From a checkpoint of a small image embedding model.
Training: 9900 steps, batches of 256, held-out accuracy 97%.
Data: 97500 training examples, 26.0 epochs.
Rows from block 6 of a small image embedding model, named by matrix and row number. Rows with one number belong to one neuron. Each number is 128 + 24 x the weight over its row's rms, rounded and kept within 0 to 255. All counts start at 0. Numbers have three digits each.
After each neuron's rows are labels from the 100 images, of 14848, where the neuron reaches its largest size: "strongest on" is what is common among them; "peak on" is the class under the peak. Only what is clearly more common there than usual is listed. The data: made-up ball-and-stick molecule models.
# gate: MLP gate (model.blocks.6.mlp.gate.weight, 384x192), inputs 0-38
# fc1: MLP up (model.blocks.6.mlp.fc1.weight, 384x192), inputs 0-38
# fc2: MLP down (model.blocks.6.mlp.fc2.weight, 192x384, transposed), outputs 0-38

gate.116:154092098134158120140132090098118129126154114167112143110112112136149156115129090103124114135147124092125138162112091
fc1.116:108139125129164174167156104078132130090149118129139121026122135117141131122108148123113119104150171092134092132132132
fc2.116:107082122104125146172144142089124092127105137120133140098114131122102112143143111111127148094144110069117109074108170
strongest on: space-filling
peak on: white ball

gate.77:136167102125143105124122154116143121142132082117099120126131139152105155119090138186125167150111149136089099120115160
fc1.77:159092133136091110128108114118132164155120135115125100125127115138125167143115157157151122141129130148131097130158173
fc2.77:114154133117159112135104085114116117132095117113097106108144072130121116153118115112107101149108174146112135140075172
strongest on: space-filling
peak on: grey ball

gate.239:117118123156101110161090140114164139149114172150132104107120124134112120111080131166144103098132151136176134131123110
fc1.239:094119108127158123143143123151139127136136148094134172045113138132136138103131108153121119132125139139123129118131133
fc2.239:113136139146132112152091121154100122136129125127122141128119128150146072135134108115142140090124129153144083150145148
strongest on: space-filling
peak on: white ball

gate.165:160108136127134143135114131157126171114111169139130154127123086116138147062124111100133105141184147182128143137149148
fc1.165:092109141116061127129126139108129141115160150173107163135159147131132142151106167134085121136094096136116128140143153
fc2.165:171106127106150157130119125156120144117125120127126131123194114124153139139171107101064121121119102141105128122135126
strongest on: space-filling
peak on: grey ball

gate.325:121155166118133146110108119145127158138112111120133136096074141125103109131144115121099130094125135132171124132114134
fc1.325:120122117162130133126128138129163199101129079136132090089090113100107104122105156105093157099135163184130147164119134
fc2.325:162157137132142102140137111129119121110129163091120080101095180113109101148130122113117135159148111128132148151128094
strongest on: space-filling; balls: three; balls: four
peak on: grey ball

gate.245:106090120143154102145145105127141068099082146137105111089110149129154076131117141140158166162104111135164088156141138
fc1.245:157162143108184109107125150152122151172149119129156150119141141140146140121095146122149158145097133129151104118145173
fc2.245:145131133138105109119154129160113103140111151148109124119185120132142158058142153147123117157106154095122096144135096
strongest on: dark backdrop; space-filling; balls: five; balls: four
peak on: grey ball

gate.290:154128120131144150111129151123140147095141107106094156098120124097079148133091116123101139158119108100127078115099162
fc1.290:157086144166142132113122105118133071157122122110089107128097088169108142110129126164129104161118097104156150165115170
fc2.290:065114130134125142131097159123144124122150142154152113135144155152145123138130140135150139131129137172130153068120183
strongest on: space-filling
peak on: grey ball

gate.211:112122087160101124120141109117137150113111097122125101111096141113140110132098140123127109124098145145146123170134128
fc1.211:119081121084119122120173145112146113168138143161091139154144165118132125160113156140206134110099137123121131122119171
fc2.211:076164142132138178150102093158134112134123136129118110140124147139136141077160120137157082139148155171166151127145159
strongest on: dark backdrop; space-filling
peak on: white ball

gate.300:096079142145153156078180115098182121144124132159126133116182122110187114124096113134151124121122128115162178159123128
fc1.300:137079118110131138133094188137121108158123118153113138169131108169096099123173158123131111130126132156143082108090155
fc2.300:137122124124097171121112128180151140103115122088101107127119131108168149114179125125156128114116119133105117148089136
strongest on: space-filling; balls: four
peak on: white ball; grey ball

gate.307:140141176131111101156120140119122143074075135102130140137187115115133124106160100063122137133142158158160066134181093
fc1.307:094127147083095123152114108130127164193117125135107127115132087139103160145112130115137057149161127125148144144141167
fc2.307:120128089198131156120135111174122171159128102186150140120133113116111125116125119148154161147169143093167159108138090
strongest on: dark backdrop
peak on: grey ball

gate.371:169145165126164160154164137168112096164132094128139124101136147105142151120149143092192227154128127145137128121119130
fc1.371:116147113093135125184112114164123180160122089150131154128112151115184132125109131134102098163144103113135137134096163
fc2.371:082118146102142147125179076106129128142133109168127138104132142134155126159168094153120116141143178119121109146132100
strongest on: dark backdrop
peak on: grey ball